{"dataset": "small charts drawn from random numbers", "image_size": 64, "crop_scale_min": 0.8, "encoder_norm": "rmsnorm", "encoder_width": 160, "text_encoder_head_dim": 16, "text_encoder_parallel_block": false, "residual_init": "none", "lr": 0.00098, "epochs": 9.6, "final_lr_fraction": 0, "weight_decay": 0.4}
Rows from block 2 of the text encoder of a small contrastive image-text model, named by matrix and row number. Rows with one number belong to one neuron. Each number is 500 + 25 x the weight over its row's rms, rounded and kept within 0 to 999. All counts start at 0. Numbers have three digits each.
Before each neuron's rows are labels from the 100 texts, of 14848, where the neuron reaches its highest value: "tokens" is the input token at the peak. Only what is clearly more common there than usual is listed. The data: small charts drawn from random numbers. In brackets: how many of the 100.
# fc1: MLP up (text_encoder.blocks.2.mlp.fc1.weight, 1024x256), inputs 172-255
# fc2: MLP down (text_encoder.blocks.2.mlp.fc2.weight, 256x1024, transposed), outputs 172-255

tokens: "grid" (100)
fc1.50:498507509490495513473464500508512503537513539519453541537498504501494492497521514494473482556469531452512497492504452490492481517496446472538521505493490496517500473483504562537460520496543489472452530501500503493516509518476489495539467497539535516499
fc2.50:523461493511493503454512501478482512510527485556442469489466467508527498464526500516501473501512494499466517482513484494551491487511489503508442488488466523496505486484485515464489464486510488456463482468533544497465505518523515489467492550530538524512

tokens: "grid" (100)
fc1.762:530521481530466537544474530510506519508513488526492504554469523516484485497500527494453544515488507473503475504486469487516530505499486494525471533513501510531503450504484532540484493492472513470512540509524483546451512488475535489514486474510490487508
fc2.762:514476518520483490472537466451475514528519513499473462469488462499539539496510499436487476516540472540475514501548500499523498495533499526503485458467522516523542478471469513482467465484506457501464448491541511514462469517552515491478509525498517510459

tokens: "the" (100)
fc1.30:470450488505487487502495468452509523443457511481531522496492498503500473445482487538520475501532495505533539497493488500501508473482502497492499432513527507471510517506505452514515504480521462518502470486534508491509466463497483511511536533526478531532
fc2.30:503523441478489568531516495531521522509526498477539476510517536504523480493499536519474531496506535499520516530430499485494515458502494502510530491478465464483550482502497466505567534471531525486514501498507455505482527471523486465496468491512488459488

tokens: "the" (100)
fc1.299:453487510471450520476534502477535519475514510483533515490493489505516508474491520491525517558480512471532533510479519500473549429519481525485484503502494505529526471507479483529510523473535492491523511482566525455480507511546475494503518468545493481510
fc2.299:538497485449482521523500514473531524520516498474509511501508474516516489477492522523492507498529536495525507486474494478470532480540476531500503507508520480530528456507497457477526542474513515503516499496556461503485515501537456494510449472550481488476

tokens: "<end>" (100)
fc1.637:463544479451497489495500507494516474484520505455528485503537494531460466447487501518490465518546511454553507544524535475497495485500535480455477480518500524482522471518498482502511515498498496495495535451519476482500483482525461532501501476553509499484
fc2.637:489486453496505524545510511516529514486508500475526518517500507501520498495509545537510547533494514473513516539447505490479524473516500508532516516489538446490525479496499472499559513465531489477523501495524484515494543522525474483513460457529480494504

tokens: "ring" (100)
fc1.291:492508487538560526512470473536486500483513521520504533498561504507474518486531484479543540510528515495495512508490461478504500479520512483550525452522490503492504510522480489511495499525505494507458470528527490493480488505476508508544541506464470515489
fc2.291:489488517503521453433523481459503498522522525529453477420474549467511525477507477517516477524517503489462491500519535507541492501497493492474476467475508511526504493450514499495501478477487442493484456485499539511473453517509532520456525559502510527532

tokens: "ring" (100)
fc1.28:490509511499469474479476478519482495505538499499456510561524541476512487504509502453506503470497483496499531475495474489496479501479502504505474522501548481487481574507542563492509501521512527504491504507518552514464516500484515473485512499496484512515
fc2.28:494488533533515482515446460482465481481476480481477485513499480484496540545475504480509512463470507481503498498538504543525475549467522468535517522532461505485485528490515563506486488551475514498524502502481487488541503471471500498495491499471485511499

tokens: "<end>" (100)
fc1.264:511506468502487474498515501468545509488529537483523494499514537551483481472457561554499525488474502479549460502511475503456528505477494541499493507497489530486480501536498478499548528471478492470498512512546467519503524494503498536519513445526459502517
fc2.264:511449541521494473489486495463523511532475508534469505484451467510518477481481495513533481485509456506477472478481545516536478510478503473488477512483480466505504513492510506516495475470498424483464480500526522503518471494511538537484502551480556506512

tokens: "grid" (100)
fc1.162:484485453484508477486506541517534518513511507502504519527520539502521523507516518508489476503481515503474425521467498476501517472451529506528500473525490457501512459480475484566515518512522550529482521463511464490499528512528490527545467475476493517521
fc2.162:474504520518542496505476483486481462479483468481494509509492486483469534520476516499541498481475531468520473487473522540547489546465501484489475532529465536434490516471499521532458490529492455469482491525490500476514528449498501517474490482476543519531

tokens: "<end>" (69); "the" (29)
fc1.322:498510514486458501513527510503506504502540533480503480485472503527457449468468508535523488526481500476536526520450489482456537471498501496512487470471516499510513509511512443503532515483502472472497473484512531498500531510493469528511533486506505494485
fc2.322:497510492490490539490485509486472477496485503482498557528485492451492548549509509468499526490457472511488486473488539497468486538496508493512502483516471489499472534532504542555530484510505506474496481508458479492506480488487498473505477462459480478505

tokens: "heat" (26); "radar" (25); "dark" (24)
fc1.191:509493505490534480464490509511513508482517511485504509516528514523516470494538519537488523524503474529499467491490478481466539470515517517536488495472502479524508465512481527529502470511510502482513531519523446532498556508433504491519524513488485456510
fc2.191:499462490531532509481512493476497470499493451477467509503481468500470469526484503494527489487484460468466461474472513507554515514474523468489492494540480488456485526483541500517503471512504458444493481523489530455533491458469504486513495532495506509514

tokens: "ring" (100)
fc1.310:508487484525509480479503473519495456508523504493474523498493515515500533538524492492484504487448522461477511518513494487530511541466467476500536545469525502551489493469548533548478522514462458491505451501460535497503493525457519508503488522470465487452
fc2.310:484472496509513475495488527485486461475473440501496492492470488486484515486460484479521508469481483480528531502485520529515487562483539473497482506529447504450462500500527536502495515518499459486498474514464510445485506450496502516505515503458527531540

tokens: "flat" (49); "bars" (9); "scatter" (8); "rising" (7)
fc1.378:455503493478468487498480509512508506510519545460481537565516533520503486502543528522469524508487513540479511527470499458469527459453505509522493466487478495556491496483494498545517514487533526519487508494534502511470511564485480488494498461531558464507
fc2.378:469473517487534457480468509471478460479475459504474536475499453479460490503471487494536486472452520464523471483490503543537456533467520483473492536530459481482486512490521512536483498517482477447500476537491520464505493456498487510497509508493513523525

tokens: "<end>" (71); "the" (26)
fc1.593:447479500498456495497529516477579496528561529485531514555503517539507437460525528519483485496499528498491490523471537438497540472516468537504500500478484537475510447489482496519501510514525488497487518529528508504478508532506469535514463483534498515468
fc2.593:503461507519473479499509476464490479527519515517444495501437489484503532481515482461482477500503431529499474481517529512526507499490486509489479491492510527542497521469457485495490454496488460498502461468492535520525471540531539508484530532499524516510

tokens: "the" (100)
fc1.340:492514456464470513495525535502502476498544520467496518533511439552503478465499512522532499559497514510525509531471471465502529483470509528499455525484485486521513450544453473516483570501526520489511537500530527506476512517489473510517479485510526486492
fc2.340:507468495526508456485525492475494519523537509527456530464447491484519526503539463476512475485497458523445474478512508498528501520472491506481475481482491511543525500469471489515479488483480459491456461474498541506473458518537510529474490499516543511517

tokens: "<end>" (100)
fc1.403:491533550500536503498538475436470515467477490490512516474548471498507529472523494466502472506509498515547541501472525517474482491565474517487481443518515482470513531493521485483534464519498532538550474514482501497514511445509467505530532535518484493474
fc2.403:497488511520500513498518491494505490524531508517471467463483450505510515495529463514526495489532480509490496488503542485523479456500513532477475485453465509488511537504508514466494497489498493475461497482491542500481481492520514539513510535523542531499

tokens: "line" (8); "bars" (7)
fc1.443:495509476478472478492481518476519517486525521509517513516497499555493508533512523515493507502516512490484519577496482502515536456507497538478517521496477528492506492529494481502496536491526505455491507525500499527435483521525509522477462466510531462478
fc2.443:511454515537504486473483502480483489497520504524482516437471501468497538465487514474520502467524468496490513481528536497525489506476487524470486501506464502487489524469470525528490484513495498493461477507486490509507455489509511506488522503486528539505

tokens: "flat" (51); "dip" (49)
fc1.440:514566483473501466523517499497533501531588519496540504505496517497493484489552508523493526500466566566509451512473497488473526460503504521486478478465508461519508444479502488495495538447531520502533506535533477523446499545504491526512515489516543512476
fc2.440:470499524536498504488493472513487493481498479518485541534465452499483522540501498468513546464474506464502462471485540500533498483481524460516519504495489490465465538484531531511457477506472489474486487523455493512542443482472515508500511486448522493529

tokens: "ring" (100)
fc1.458:517527475512467474527463494477507495510519512505457491486509585492471535572498520505462509486491539462497461492546458495501484464538485474524479509465485508510503461503499497503472497538476528498500478520469468489483493527538514494486497530520484543485
fc2.458:526527464492488554508507527500537513502468479491484470515518476499527503485525514486488533512542462515533577515506518480513493477542496508541519512505492492476526509559517503484538500506546534488512499550487485520520527477485458466521456469516492486469

tokens: "flat" (59); "<end>" (41)
fc1.485:515520476454480516523501508520520533536537485519535499486494488543473443481514497513454524520499513539499529519470463453469540493517461510505474482529513541500497506534455492515480527514492531496498542536524509508494509523473486476496478470533491512533
fc2.485:506454534528528467485495485458473482518508504544449520490433505468511526508526478469491486490493470534493482469523529474505487488503494478465458474485500520522514525456476532508474477473502468498464455495476547492473458522519510511488534526468534519508

tokens: "flat" (39); "dip" (27)
fc1.494:486503471489475495493516512482530517546500526493529490526503524528499461512519519532446492560490525538494473530485494489468529485501502536494472494528497476523494484505458484518502503494517525499485522502528491497456524525502523539526492492518502497476
fc2.494:497472503505522497513457481493462462466482492491449540514519482479466531509503503447513512477508487482516516486513521525509466536471540458525497480533459492478493536495554538523521497534469504484482492505455496455533505474477498468557523479475487493537

tokens: "radar" (100)
fc1.278:488493480502497502485437506492492494500516529501489516515535546529457465535496499468520510480509506489452486469485499482465511533463474487517495496551526478564519491495490495521437517500504537545433541497456499490497502490474521457532492499523524462486
fc2.278:483477544508496494507455507520469453471451464486463508499491489458489531524494494472523499427487493493497505483506498507535477515472509468465515542513484540491463523494539523516450479562492508480478501524471514480490470486483477482508517506465519487537

tokens: "the" (100)
fc1.589:453525526481461478438521503455486514498513480499538538473498517500514475473514520506516444501497509504529465491516534453452510455483494529459463494494481535506524493524490504523518544453529487526470498501544506499467486489539476534536484506512501484467
fc2.589:516498466454507523547529522548549539499546484488510540529502481522494498521496511526502531514481507501503492557478489477457552496486538491497541530514495465474509490498505459512492527482516528521518527506486450535518538501490486474530456469517460458489

tokens: "ring" (100)
fc1.246:531480476500509465523506471466477502507472564504426472494519481499476472522514501493513499463489511526527531467526497522484510503448523501531549470506535456520538512498500495465513489495500514541478498509426514488505479473493508452489519466435449500462
fc2.246:502452524515520467479531473456471478511527544504475479460468506474504502487526469490496476536527448493471515493554512488527522503533492551486448486489520514515506536468494490487493463483475486500468440458490530487479469503527533543456511533501503544472

tokens: "<end>" (100)
fc1.670:506528517484466491498480528480521539456521539479511520479533472525480478503483492519475519513523488473503498515514508495507508463503541515494476464485481464497517517519470544517492543496509510540456520484503527507491505516493496518520530473491510486501
fc2.670:481467501505513443493503460459468471482485494535430525465494458503490516481470475482503469476547454491467469487525507508497529505495487506455519474536487512519472518471499495493461446501493444491483459476500540476492478526489521505471505525500507533531

tokens: "flat" (62)
fc1.748:490512478504478489499516506507516494564548512494520484513491500494479473512513535491488519528503503489473511543500496517524523507513446483476514482498492498517547453499530500518488539515538488472553487453526499507508516505434520501510484506533524466436
fc2.748:521476474465524519551533508526511520504488500481503510553538504471529496464490495489463524513519513518520516480486469481464511472525480509509542499521532486487498484517514469493531519477544519528514536500544453504531521499500497459535475503464455494460

tokens: "lollipop" (100)
fc1.108:508546485482487510498466493505496486487515523485510554497526519507467496514500546535532566491510538493535470550490473498464516462466447506494487462470480489511528463540508533528505547452483523497517502508524482531456504492492471529508460513527491482483
fc2.108:494477534537504468496508498470463462529482512536435503449481483485511491504531458444507498516496493508465480490512514502527478506511495508443463478521479500515491510489492524500429447521480495487466486537510541520486469512503523522493493540486511529530

tokens: "radar" (100)
fc1.735:549497504497456518531510537542545513512528516495443485505509477514481488526529541503488547471464527504497469493480470468479541481462447515517505536480478474457498505483467465528477539525514539488521501487471513547464504498477516499512485495522525476506
fc2.735:499466524521484502471503483470487509536551520496464499458469493494530530489514485452479462496527455525511502452525561496528496496528499513491463475486515477509513473474474503478467481480494461489481460500488523497486433532539512508455521523469518532476

tokens: "flat" (51); "dip" (49)
fc1.103:460528468476473518463507492523527528530540529478510513527514515518499472530517487488473499512498528528476497520498463486425526453485493508507523463438475510503552483523491499537503516443488522508515534518533482509491537525499463536515496494539499478495
fc2.103:502468508521503473480508474487453498516507517535461552469455485473490506470504461460505472469512463504489467469502507484513498512501495529484462497484487509518525511468472513482483446497465485485476436476515527496487455500479543493482542540487508533514

tokens: "the" (100)
fc1.335:516517492454484485468523493470482512508555502471504516442523497505523489443521474531504463503566511525541497483504529517516533480510468460453478481479495516496532485527496506526538539503514506530520505465508518463492484500496498497485502515522484464438
fc2.335:521515486468486507560539509532536548502518487499519521516498505508507511510531489544493536501547514508536465502507517463470508459520494515512547505487531444512518468539514467500517497473507510495510506486519455527490510524517477460521488462560443472483

tokens: "grid" (100)
fc1.529:531511434503469520539518533533544537514507501514442540504468516510449510528518541499490500520496527465447471505486471464506514527467520504538542520486489512501485521515484520490487515467511535466568540512518480515496526482483500518505457499492516491538
fc2.529:497474530530483478488526464479450508545518518541441501464491495490535492511511467476469496509530496520462495440529516499563508495534485517484474464473485525512516524493458511466467428481499478472448460496504530494479475533544497531484531527489517515504

tokens: "the" (100)
fc1.706:482513474445459511467495513474509486487482478493544500531545531507523493496501537508551492486551494524506529491507488526508514467513483514483460475490499512466500481532475477494517501491495480516527500489529538461507518529479492525506476482518480517474
fc2.706:484526470470480530526508519501519485491514498478486516514532524508526464529523508515480508504473536525521516507471482475486527487530471541533513532466458473509508489535496504494549493469561538499527500500531480485493530479498495487517474479550473485499

tokens: "the" (100)
fc1.117:459497498470497496502516476470499513465491494499514475484521501537530495479488510499505487495524497474520524492533515532517526474496498516497486478475555541488552458508506470482514519479550504520519521490514480476527486497520436549503513485533479505464
fc2.117:504532481476466524492540510496538522521520519527488511467482489533525471476500507504494530534526493517510491507488493475498557459529502527495489495433518477531528476508498462462544504447533515492516502471487490522466539526521499491505481507537490490478

tokens: "<end>" (100)
fc1.88:483449521488485483452520502468508496481474497462542495514549504513519517447470426514503459511536499504517534513499537539513519492540525522483491467486521556500545475492509514477513496483521505521496494479530474438508477464508478462512516519526512510456
fc2.88:502521471501498554522504525520530490494493501464520503502526506520533486452498529521512516501523508517534532498475512506505513447505510503506545509488494502481507460531546465495543536483529529526530534506502473493480510501487477449498482500512497477493

tokens: "<end>" (100)
fc1.472:464517495464514505479533496500521496502522532489554548504494513537466497520457517512496498494535536514523459508487517504454545476474510540481469491530477509495523502487482515480537474497503528477504552501541478535456538541509479513498486473517500525490
fc2.472:485508482497483494538489533527502519513496487493500557501499533474504480546476546526461511452463500496513478481442473514507507530474533515537485523496501475482488518542490518540473490491538533474521545516554487512535500496521494494503492493524509512512

tokens: "rising" (20); "peak" (12)
fc1.681:498508484499493467528521499494520512505548514525499539495474521566497468470529529503521517514465537537504492525512470467483537483506453547506481497479517500503527455506522457521483488484517463456520510488532518521479476525542518554526498500513501483465
fc2.681:488474518538505497486513489487481522547539515519476525511459478494514521509485464492498483496512474518493455478505519479503462513511506520467497489496499480499498503453485540511485449495476483502474484490474532467501456506521516520477517487473519520500

tokens: "flat" (58)
fc1.337:519527469483482508504463517514491500488525528489483502510506494556477457514509478514468497525493534534466490522470482475481503503497472551482493498477490500562533474516473521503468540478523507509528528521519472533483503514461493526456502485523499455496
fc2.337:505474533537530469466508503492469492522510507518456543476505507481465526488522442472497483495510481515486486486545481496499506492483481514481444486516494524514501511482485526508443470502473484490472463488512523490514444533493509511467510551463508533485

tokens: "flat" (32); "dip" (26)
fc1.320:515520502502483472476479523528499524490505524457525516531482522519489511456494475536473461535510534503501477552511456480458542514498495516450497507495543526571507490512481500551496549482523504529511496493514482529474492542474493519538503516507500489503
fc2.320:469482505487533487468507476490486485472478475495481512490489472466484530501478479508555492477494485479521500511492533545515488535467495494491494538526515525472450551516522524522470485523490482459495484528448514462512508463517462504487492475489527533529

tokens: "falling" (100)
fc1.368:521525462504499525512505517535498465527497518536502470519503547492463505513465494533473470529540503489537494540510505504535484513504459533486535482455530540538492498432494506484468469516459551519542518517508502486504472509501490515446492518482462507482
fc2.368:508539458460501527510486498537492501480510530466516453520549544524500497537524501525477511474481524521511519524484468459497506507518523516516516515507514526468512471516522537477529517492505566531501504505500485507510505493489472431525475472480495453491

tokens: "flat" (53)
fc1.734:459540476485469480509492515544540544481518547482517515508511548524471471533505498536471503548496529514489490527539519519478537457470486521471552523466495490539502444501475503553471523459489534520515531529506493518452505535484502521503481523507517485522
fc2.734:463484498493522459512465464463479471502479473481475497503490499494491529516485489486508515482444478466524473508497523536491487528470512482511508523518478510472458534461511518535455485515493454489480458530443517459517482454489497512514515517461523512502

tokens: "falling" (100)
fc1.324:518478494487486514495530548529497521554538501504501504513470506538492447495501522501487522522461511507453501482514502466504539472488448550500503492470482522525501486509481530531503518499503531469512520480508513547477488510460499523523495476506508522475
fc2.324:509470533535490491466507476469465509530544546521448507466482462488527519503509467472495473497527447522476484486553528491552517494506507511515500479472511495536511493477494474498476454478483509486475457480479535487467452528528556513481520530467526527461

tokens: "the" (100)
fc1.334:486443510519487497470499444488548482484463486473526460503507483496545494463486475545512493511539468462487525484550529547514537467525514492496470459516526496529507486480502473478483495480511496510511491469523512486514478510505475483520518537555471554472
fc2.334:509520457446465539551504521498533507485516532467532513536541511508518476456495524517497514515520546498530516494496490476471515458504511491511533496526503482506525482503508467492537535484544515520527517489523449510516521507541427473547471465566485470503